Weights of a small image autoencoder.
Model: encoder arch regnet, decoder widths [32, 64, 128].
Training: muon at rate 0.033, 5500 steps, batches of 256.
Rows from block 13 of the encoder of a small image autoencoder, named by matrix and row number. Rows with one number belong to one channel. Each number is 128 + 32 x the weight over its row's rms, rounded and kept within 0 to 255. All counts start at 0. Numbers have three digits each.
After each channel's rows are labels from the 100 images, of 14848, where the channel reaches its highest value: "lies over" is the class under the peak. Only what is clearly more common there than usual is listed. The data: simulated stained blood smears.
# convs1: grouped (20 groups) 3x3 conv (encoder.blocks.13.convs.1.weight, 320x16x3x3, each kernel summed), inputs within the group 0-15
# convs2: expand pointwise conv (encoder.blocks.13.convs.2.weight, 320x320x1x1, transposed), outputs 0-106

convs1.105:127203098106161147108097107151122130200115117115
convs2.105:131112152157117124125112119166212132123133133101138163086123111116121174136094152186112099129093156145123099171120114126176070128120129125106000147073072113119016130117119108101060122158088123196172129077122057140135137141097125137136136138123120134119125140135065095086143112123123120114121095110144097126096121166145156
lies over: nucleus; large cell

convs1.214:137134127144029139104154127124144099153119076145
convs2.214:140110126091105131132132124026163138125188143109144084105131132108132118116123083188125128145122095119130128100120155116068120108115124135128094128028112124116034121119120114134149124148088132124149134144119119142127129128106129134129129129136169074091142246129116154160131139139138132078135120171159136179117140196145122
lies over: small cell

convs1.154:166121154164146136122081121135156181127079192139
convs2.154:125139133138131132128137133155114033117142163125141129129127140133133171133133132199142174117136171119137138204142175132153157140128127130159151154148113125141152130128129129131196102156147129155215129142122186132126130141075058128124123127122155150205120171131135124206050120124116128120115129205169135147131110147132117
lies over: large cell; nucleus

convs1.311:091150154142139134076199101156107089115104090130
convs2.311:116137147154144121116121118154199094118063119115115218110117108115041115118105151157122133117114123121124110020118061108173147103112111107180243125244107113114127119123120116115052088098119104188073115107113118128118117111087111117118115117125133101156137153128113121146172124127115124108118108057200113192191115207123115
lies over: large cell

convs1.129:144115132078128183132147082142141199120167117099
convs2.129:131109123190120124124135118136131113123053124119131179114128139118102172111139210142127120142130134139147124123153153123167122127134136116094000127134137141124107142131131126130106154118154132092057147120119100123135137133162079130136135135135131105239127165132096152161120123130126129164128113123102119152144114164153163
lies over: large cell

convs1.30:095088094126135142101088137119122162218110126112
convs2.30:129141131186158131126124135167192075125068126144111188159127114144191095153118128173121131137108175143114128187109038131135093124125120105092184097045144106133122105126126128125009110039173149130176124140114121132117126131099149120124119122111131015106112157119146122155146116111114116092115124140062140093146121164127175
lies over: nucleus; large cell

convs1.42:060119132111174135147129151123106043143121124147
convs2.42:096127171038126115110111102231154104119096101127101142125113126138089090133136176100134200106144135121140122184146125110053031122133135114180097100170158129139064121126132130121105096119199122114177126037121078145129116137096064128133127130106086159085104064100092117191109112111118106117124137090113156183077126097111154
lies over: nucleus; large cell

convs1.305:086154161146145141087188094153105082113104087130
convs2.305:116147137189125104111098110154178093115089118119117208101117102124046112123112163123112141109099135123109116015103042105181167121116122114140220111239124117122128114122120102137067121136170108152099110127105108123115111120077105119116114115119131108182113165140087128163196123114126119103126105030170112205187122198119114
lies over: large cell

convs1.74:127130208205114158155135119086126145133131138131
convs2.74:133168093189163149137140128225130189139143121162114131167138104136117076124125154113116143101137185081132106077145054141140110132121119135090132129205115123110132125118118119105127111125114135097136150066114100122129127130181087130135133134117102085131121082137102131179122125119125117151125133103030111182172081146154192
lies over: large cell

convs1.217:140150128134021119136150125135095090144110116146
convs2.217:145126105106153139131139140120108178128173130130130097130132126128176145140118104165131117147118130146132123156126145136186123126112112109046144131037099126106083131121121100132120159131151118186076126158113111126129130132124166130121123131134153149089145151140180073162094131126136131150137138170172137057181139092133098
lies over: small cell

convs1.131:146179081086147143146138103077135125162090129179
convs2.131:121123162161118129132135134081149144127147129132111093137127126130086082131132137117118108128124184115131115090132110136121151147139148134094093132139138120142180118131139146129129097143194141043096144143116186126132138127119192131129130132143162186106142170129078063097232135135134141109134131114161127144159132168126187
lies over: large cell

convs1.62:086116173164102144153091118198135083146116113151
convs2.62:135127184222135124126135121207112147124212127128116182132128120131184149136122139134120148132127252123143106149150176159202157144125106136130148145202079139103137145125119115150171119129135118101156144183110106104125139129184074128128130130126098105084119105121151161131119116119126117221117118129123112179192096127142122
lies over: nucleus; large cell

convs1.54:141148080127135137106127134020133139112146129150
convs2.54:121127070190138125117112122128059117113194124108135160096117108105159155117095190150105091122088131151125096102118235102095142124122118126079096129071121123127036124118124119123207150113134123119054130162122135130132132120203213131132123120129119067094137203119144079128148129133130134181129127159120149158093125071108122
lies over: small cell

convs1.128:126124147145206183084094101102114107111119105103
convs2.128:173085041099076142146158131106085128154174144129145112128145143126067218118141142139130147122160225098118152110110164136076071118122114152148084149143116112122128097120119120110204130126126128122101113165111102140125117120098159115116122121114160160076128149098064197160145124111119116178124126166091158052126155159092108
lies over: large cell; nucleus

convs1.117:136141146096104130072136141138025137126122135130
convs2.117:139135125036133135139151143183146125133164141140148000133141128110127067111128107116133116125126122124132119144141137122090112108120111131163099135083109120113080130119122120112097047209096133181090134066126124132133130138111100132127129136143127193037142156143031255116144145141131146109128136159225135125125129164137064
lies over: small cell

convs1.142:105125132223161142110124084145102140110132106092
convs2.142:119128109154128117121113133201124042117103114108137138093116148121157185119135143110136110138143146127136143132137224116086191127130128134149146145119133130122168120135129141141158170100174134130133131147141199123133129135086140129128131131121126195178124182104070195065128109114108126206109117175179165187107149178140095
lies over: nucleus; large cell

convs1.270:079076086111132120131103131210116108105129153139
convs2.270:126131124155144113117115123206169127114198096147093118152104146145114135132142140116135161121140251106134135145115127128138110145140144135142023152151136120138106134124139140120158152162128118191134115143120048145128111137207093146124117123136171141138134152134140128185111133148139131082146150153043155148143119160126168
lies over: large cell; nucleus

convs1.220:140132125143015137112152130121132111149119091129
convs2.220:128121091071116129136136137071099135124138158114137048118130118117120033130116030140121045128115114121130111127127161123068173133124115117044101125000111116127105118125128134125105104146133142086098154134110121150141159135106151135140133138141154107078152167128052180153148141131147138103146141138142130096093113080144149
lies over: small cell

convs1.238:119142089147130134040142157133138104133130076082
convs2.238:140135191199131137139129155137050118141097130133138158136130130129121015124131168130136185132124179145134131186133192129153152135129131124063180146145127145125101149132133128128129171116157118147109139118127093134136132141099068134133133134132188164124142180146165148081120135132130132113131124098166113110106116135114004
lies over: small cell

convs1.101:096075159148090133127122127097118134056151131075
convs2.101:127146108124153123127134132089167116128101111162101119172132129127222108124136065132141182144125041151142124117144132144144171135126117135117229119143143125125182127126127123131199120119094121078115153224127133139141149131154178136142141139127114144101118087117163083155154124124129120128126131210146151099133141123154034
lies over: small cell

convs1.121:109125108206150129143131146152182139137147136193
convs2.121:076127165193100103113097096096071241125084095098125142096104114120184092112125136160119166095119114099106131093108108114076108117117123105196095110060140115119072119130127119111096138109133122133098121147120176143118098130090134113121118123097100176107095120088091118168134095116106101089108118132149151115172113147119113
lies over: nucleus

convs1.46:082129130161196127141128163102108062116137125167
convs2.46:124109166107105123124124128207255119146093119110127129105129134115077158122125177138137213112121144125134122058122146123136151127143141137163111122093150136144162126139142144127184116125153129178200120100125139152131119133117124119128130132125166182132124144124023162246132133118111127090111107088167122114146129094126109
lies over: nucleus

convs1.85:187093138161147151136101090157148091103170105087
convs2.85:081113127168124085081081096072127164072235094090097014099083090103136076098098152143086164129074228125118073118113137136113185149118134120194140149158087122128122139117121109124167176099163130154105147117098142112119127129210066120124120128097144126113076154109131131114150094093091087148089079116091128129210136103136190
lies over: nucleus; large cell

convs1.64:093166191140116124121166176141112081118146141080
convs2.64:117102117156116111115101133116209084110255130122113143124114119127147122128127143155127239108127137107137109204147146122104181132124114136105117154124101131119084133126123125115125134185129120137119155035090078129131144115135085129131130133130107142052125142119193148129114129132119134098119131125195142234150106063126155
lies over: small cell

convs1.4:142131139127124134135008133127107129144132139152
convs2.4:121140119151139130133120133200107111133191108132130164124128124126104194132122117193124204142121153118126124133126166134159158124124118100134154114164124132113137132123115112123183224181163138008085128160114129146126119116121146132132129125125152157129124098144110073163117135129129127131134129131109133190186143154137204
lies over: small cell

convs1.87:205098148160135171132110097171150107117160112103
convs2.87:114097183181114103103122106182091082108233083123092110132111108144220137127125192144098154134133183080116114202115163142074149131127132103155113132156101127111132130119119121126152205098132144083145132116105192105114097130152151119118115116132062145102103124124238100185124131131127133208125131177095145229229129118120173
lies over: nucleus; large cell

convs1.262:096106084073122137163149116143197123124180146132
convs2.262:096075153199103103107101106120081143101060108090105139097110134120096110118136150091128128110135219117130127139134067127097129109109100134098053133177091105117128096109114115114083149110182128182097134177105108126130137143176090129125130129120128179105136140113085174079136116128113128084111106088092121035127137097097165
lies over: nucleus; large cell

convs1.49:149127062102145098128144139064105145065146123141
convs2.49:125115152117134122115116119183082161118185123137103066140116136133191135123138207135130103141136164146131140234131165134151120125124122094180146120109129124117115115121119116115070070095150116106142120165136112133132134160112105128136131127128131129104123047124202070124106131130137124178142132123183135204096114206129189
lies over: small cell

convs1.72:138130150128131044089141135046141133134124126139
convs2.72:145107094088103130128130128224091169140148131135126153127131133127154170134122087099134139135115122156127131134126128126097196134132135123126043123119138127146112127132135136139101120133035126208165139196128136134137152134166178140138136136136191097040143124132113141143176137140148130069149126157151126086205144000133183
lies over: large cell; nucleus

convs1.37:066067155081078144156143128139113143151111129154
convs2.37:139122098105126138139142143172097155139203142141129095144133124128081094130124137092125140125126054114128121043130120126166093137131125155124139163233107140128143134131130134132094139207044128155088136127114081136132137133137116129133131130133139094064136098131093094065156131132125134117121126111025117098215116155130165
lies over: small cell

convs1.186:150078130110125152108203099121111109108129186161
convs2.186:107128169033122113110098111103121009102076119119108164124112097104105156097105111061100081104113060109114094205118125097185184128112125091172162096164115125105108146118109094130069172143141089145142159147069146139122130132088076125118122125096098037102094122127126116141133105103119086139125107020193133091137136181128103
lies over: nucleus; large cell

convs1.103:082136155147101144101063090088110111108152099087
convs2.103:125109044117121122124126130166121111122067127123127202124124128124127097120136096141125114132131106129142118159147236151127145143128138116159103133057123127129064140128125122117153096162056134155201157163115129129136144120124154133137134135134134051215131120122101017113153129135126137158128123147143136117207131108129084
lies over: large cell; nucleus

convs1.38:082111148050060146161147131147126129123122128153
convs2.38:135132093151140137133134151185134188137145134153127061155135133138130101143129188133128190131120171155128132067117101128112096122124112135110097156201099124115128121125121118132133118084149131072079136087106116143131135140096239128126127129135190181034130156141014178123138128131123134030132129075122119128095122119108106
lies over: small cell

convs1.32:157142107192180102094107109137119150123147118062
convs2.32:112122144106150118120133092068093088113161101086132110081114118088119094097102099180118106099102107130119104101111125124182137125127113099144229101103134122132135125126127122118139142094126105129136100218154172123120114116137158125118119119117080092163117239115110165194125110114111122127109098160113100020077144121165106
lies over: nucleus; large cell

convs1.60:139143121116123141093136123024162132150096122098
convs2.60:102166055089169133129133127103052103134151102129131163124125121123076127120127200140130108093140153085132119112127156119145122113124122120178105114032157125125100131128128132118138193157141123079069109041147131114129109116241198121121125123131154174110128146124118172235137124132113136122114131108155129153150116110121158
lies over: small cell

convs1.313:154076104077111066087098151151135158138135125160
convs2.313:128138176168146131122127126182077132128131120125131209130130120126152151137121158159147114111133112137122137063123107114101114115126120116105189130137125122130123119125125117123138173154076125105186123120123095144132126156041176131130128134118166109127131048125085073067132118114117122140119120120119131182147135204114142
lies over: large cell

convs1.310:169084066096099080090102156111141159143141134131
convs2.310:142135033073134146141154139146056127138099152119158145116139127122156117136119120146130046121120153137137115040127088140070155134124122121151143134185119111129050104123123131119098128125066150107108136147113124129123138117048199130124123121133202097000147106121107066177102132129129140099121142114150127127162120133101149
lies over: small cell

convs1.155:093131109131135138144154139142130134027074113135
convs2.155:140106145141115139133135117176170155143137113127135072134126133136173099136138088131119137136127166119118133184117093129135132119130130193046136130083123130128175134132135142115057120076204162176116126125146168130138133116153177132135135133135119145125124151129082156115118139138136129130144119105165122237122139064145115
lies over: small cell

convs1.315:082153165157156137100177094155100089109107080135
convs2.315:102141150196154113113094125121183054101055113099125175081105123109087185120112143116128160123112191123122118113117124101216145105114111128092221108167105120102182127117109105102060123110147117091102094145112065099108110113098130102107106105118112114135116118117080172146182119121112118086123120102214115161169105215138069
lies over: large cell; nucleus

convs1.150:113130112135129131135139139151137144033052127127
convs2.150:142123129187131136137142132201165146132092130131145069141137125131242049143123086154121084131123185135116132204119102130085112121130115170034171127104130136123102128126130122123090107039135152186074126075132183131131131136135218127132126133133172157150134165132158129097119143137149130086151130136079135141123137092140106
lies over: small cell

convs1.1:138130138129128139134009143126103129146115142146
convs2.1:131141148149141135132132133190199123132175118128134151131126122119158146120127089150127187138131141123133133128127172128181159118120126123147191123161122116123155122121120117127140163167141134099079128101133082137142128148126165137138133135129121105096134171130095122110149128136130137153129131091114142193129145159135160
lies over: small cell

convs1.151:202122150131150124119063120127165112152096174146
convs2.151:095106124108098101102089103168131061089114112104098207098097148142050181130151159160140181133145199118141136232146189118145111106116112148096154167046099117097110119106122103120157175127147124198145134123128134119131128128093125136128124126110173130176101174115150118095042119113114118160108142200161145106092080152121085
lies over: large cell

convs1.52:143145078126135132108128134019130143111149133137
convs2.52:123135063171130123116115127145062127117183122112141162102119109109152159122104186136104079126089145145124105099122216108094152117120119127071125133087110128120037124128122115127198178126110126089075139151122131133128142119196246126131125128132141053105141183115143076113136129128135133162126136149091146167109125083110139
lies over: small cell

convs1.35:082067157072080149155139131137112137156099126159
convs2.35:141140101147134140143141153069130147151156135146136015147140126136051157137130096103125187139128191116121127066124065123158188118123121133113150140209108137122105135130122119131150098174120136160126126115121059137131128125134155132130127127135121106148132153143066119090127139128133133019132132128113132160099130144120192
lies over: small cell

convs1.143:150146082207107092102106107095132135142091163127
convs2.143:104126176111107119121129129144177058123113128118131090110122132128122186136125102109126140138118092137136120130135150136082127149141139131061136131156132118146180112135140159142164105139191146168185143119146244122141155136127188146138142138129155142216126150108148140115163117124117128131112117134223141190195154107143224
lies over: nucleus; large cell

convs1.222:132111144166122102023132150119107147124133162117
convs2.222:093150091136132118115103108095136128117113107119115148119116120142116184151119173102115142121135050115134118128145093117147146141132150090083096124193140132134147124127134129127095192105090130150163135214140129126127126120205088126131128129105089089101107143112163176134162104113115108055111124137079142094190133129139124
lies over: large cell

convs1.113:140129121134145127222127121139199130141168123130
convs2.113:110167122087156137137136136176175216130104151128133119133131128112201037111121078080137135116124022137119124153121160112104047108125120137105083100069137121125129111126120134118149193218120120138140121144128148132125128142134135121128118129123145104138143210128175124161207136134126136135123142140154130141084131099096110
lies over: nucleus

convs1.293:126119149126118081153134130202189125143072131107
convs2.293:133118162176120134138158124130067179135153136160128207163136129137127196133129181171116150127127052100119119111108196150205152131116114157120131136089110121121129130120118135119173168112090124054182133122092170125115144091186143119116114114136133104206137123125090135240158136144143131118143133203136149151186144112127088
lies over: large cell; nucleus

convs1.137:101100116073092083155161104123130156135112099064
convs2.137:096134205106120111113107134125200111094138141112111232118111121116168123130119149161125148151094027159137111193143148133219093144136147134075193134164142140137172142138138148141119198187125145142120167155135198110141160124141165152140140133142132152168134140136090104121134129130123139182128106122137112158120121131184114
lies over: nucleus; large cell

convs1.211:138144128132022127140152120131108089147112097147
convs2.211:137118094144128136135139132126149135132138137111148115115133127115187113129118058180132139143117179146131123148128165124146094115121122123060111131021106134114040134121119105149145153144188128163142119140111187138121133147106206129125129142134166077093159149142122104125115140129139135131136120149133146074108137019141077
lies over: small cell

convs1.179:113142138117115140103182106119123098109119218171
convs2.179:127137121106151120118118128240205110119125128151097115153127090151211058149108131177096077121115046114104109108108193114122150134136140123137137131133137141136139144133131129113164190124051126135131113143109199111117122104138113116113117114122121156123122186132190101156154127129135115128140135108160127146184109128117211
lies over: nucleus

convs1.122:122122132191184119144124128172183120183117122101
convs2.122:109108075099094106107127097170063227094151137090127119092109112124088123111124072047119101128115096129121118173111195125125100116115101140093106092069120116116162100116113116112044161133121139090140119138145100122119090141075196117119120117093145128072116201116117146154119120103118101102116141173115117150196108121070105
lies over: nucleus

convs1.61:150122076133139094105143139055119167101125131071
convs2.61:125146074104141133135149123134137133137147135128138159122135136126070090113138161162128077095164111076139126124147133118172070108120124134168070121087148129121196128128121130104118252156161137075122106058153149127126104141237146133124124126151155148096144184137125159215149142139137140105137147126152130228202119133144174
lies over: small cell

convs1.204:154223142103128108182105119111100122111133110117
convs2.204:125108163119115116123113123189106129119120094134108121144124110126056074106138184129104155132119124114115125097108121108170107118114108091199095115112132134111160144123115121100144115061183126152095106125124195099117115112137179116112115111113140172213105152104080172042076120118122119181123116066126085239100090137135091
lies over: nucleus

convs1.136:116103124088079073159170115127140169135111094081
convs2.136:094153206118150111113098128142194154090117129121100255128108123124204131137113194151124127149095025168132112207130099132215134141133138124115174123134138139123116140134132136140118158174154131134101145154134232117133150126120141138132133137137125152167124135136135081097123128131126132119127114134127116183099114093164128
lies over: large cell; nucleus

convs1.89:052157105058122122117139155086112148131117134154
convs2.89:144126130135123142141138130165130145136052156124151148116146140130210092131134083123143138130142150132130138178135125117127147120129133104111126109079133136127112135127130126132175220089121130092181122136135124146131136132157134133131132131138119105110144084135009106116108140140146136158147138177105136122080137099129142
lies over: small cell

convs1.230:178101114097118108135112092128083190075141157144
convs2.230:143117167141125132128136122207091095142195129112147154111135131125147171127130051177129138127133179119127129224126128136073198124125126133145162127136116115110126106122122118134148245137102125072091112200134215136126118122184212122123122120123147086106120151123138181166103127129135129237134128147140128114096128145140118
lies over: nucleus; large cell

convs1.106:218135146137100127117186096101131093147133122143
convs2.106:126136113101128136136135122103132134137183127132123148136134134129154092123137170089140103123138135154128138131131122116109131124132133186155106132202141140120113132131132124136031134067091117128147117094119162138124112127120196120122122122114140139232125173109103095078084118117121121135117147127099157154186118168095161
lies over: nucleus; large cell

convs1.98:150120148144108134112115075120109128041165127082
convs2.98:128130071126112135135140125170070094137165128121140106119135129127092111129126123119124166120132035119120130105116127139135142137133127151138167120199147120148113104135133140140156136105053139123255139172125130130130134126104246133131131131139138128157136182119189201255169143136138134210146135134085127119166148155125119
lies over: small cell

convs1.56:099105174146112131161115105212115095163112113151
convs2.56:118111141207099131137113132142188088110157134094158170089110109103129169097111129090114170106118128124112104150117107116149233111114104130147197135188120116117197113115113124108125163147109114164181109108106095109106117085158138110110105107109177063173127117082125176200062109109109120158084120096104136175195122074098153
lies over: large cell; nucleus

convs1.215:091093125130206122133106152116163097115176148089
convs2.215:100107141122101129133114141165186144136146129118137101090132133106198161099139171052123191091158177073115135114117159116159088120117102149222158124116119089123161080100109132099202116091055110119134115074115133094109124083120143101109107108123085105177123093093136102146155123121111124233121103056099127156121123209113155
lies over: nucleus; large cell

convs1.291:146117165119120086154121167205176120130089129106
convs2.291:139113155162089140145154118156056202148182137138150255132152146122089169102132141182117147133136075108130135143126213149174166138118117144104113142099105122124083130128121140122135115121055121122143138165094144100111140068135172113119113117137152107187149156131153152222164138149144146175145114225093141127214161094117137
lies over: nucleus; large cell

convs1.14:123134115115136124162160155157143118110235132121
convs2.14:148119120089130122131135094152078170147138103156113084154132090134133192132098171080106165097100152103105093146103139140148169131099094084152067115176076106095091093102102116078160106173138130093117126161108178095112105129098183106105111108104141175120109140099191127093129111119103115142116107138193107061109090151118154
lies over: nucleus; large cell

convs1.17:068068180130126119127155125187125102153108129105
convs2.17:124115180180140112120106121184200121132127097126108164132120125125156237099148206175136226124148156116130140113137226092205144125146172138137144152146156158144091154149152134150233118163099118077155127150136040133132111153149099128132132132120139192174116147143122082141125124131130128188129116127140131178178133193153226
lies over: large cell

convs1.40:122077157109041141153144137121139089150090126147
convs2.40:163132098091115153157155146082080141156079156143153099141156152144196094134153149134144107143152158134139154175134056150167097124130121126131118137208120132129119128131132140133029145128102168130094142121139142132139138137092155140136136134148157064008149114147034128177127145146137135169144143090109122122091126110124142
lies over: small cell

convs1.63:147142096111134135104135132019144144120124137094
convs2.63:122164060129165142141140150122094159141154147125157187118141115116111079107118197121111113101119149091115110070113153106113155111120108143156116126031138123116129127117121113114164211159167127097127103071129120130120103136248185113113114117131158160086145155129161117188135134138131143149127155119126145151128109088087111
lies over: small cell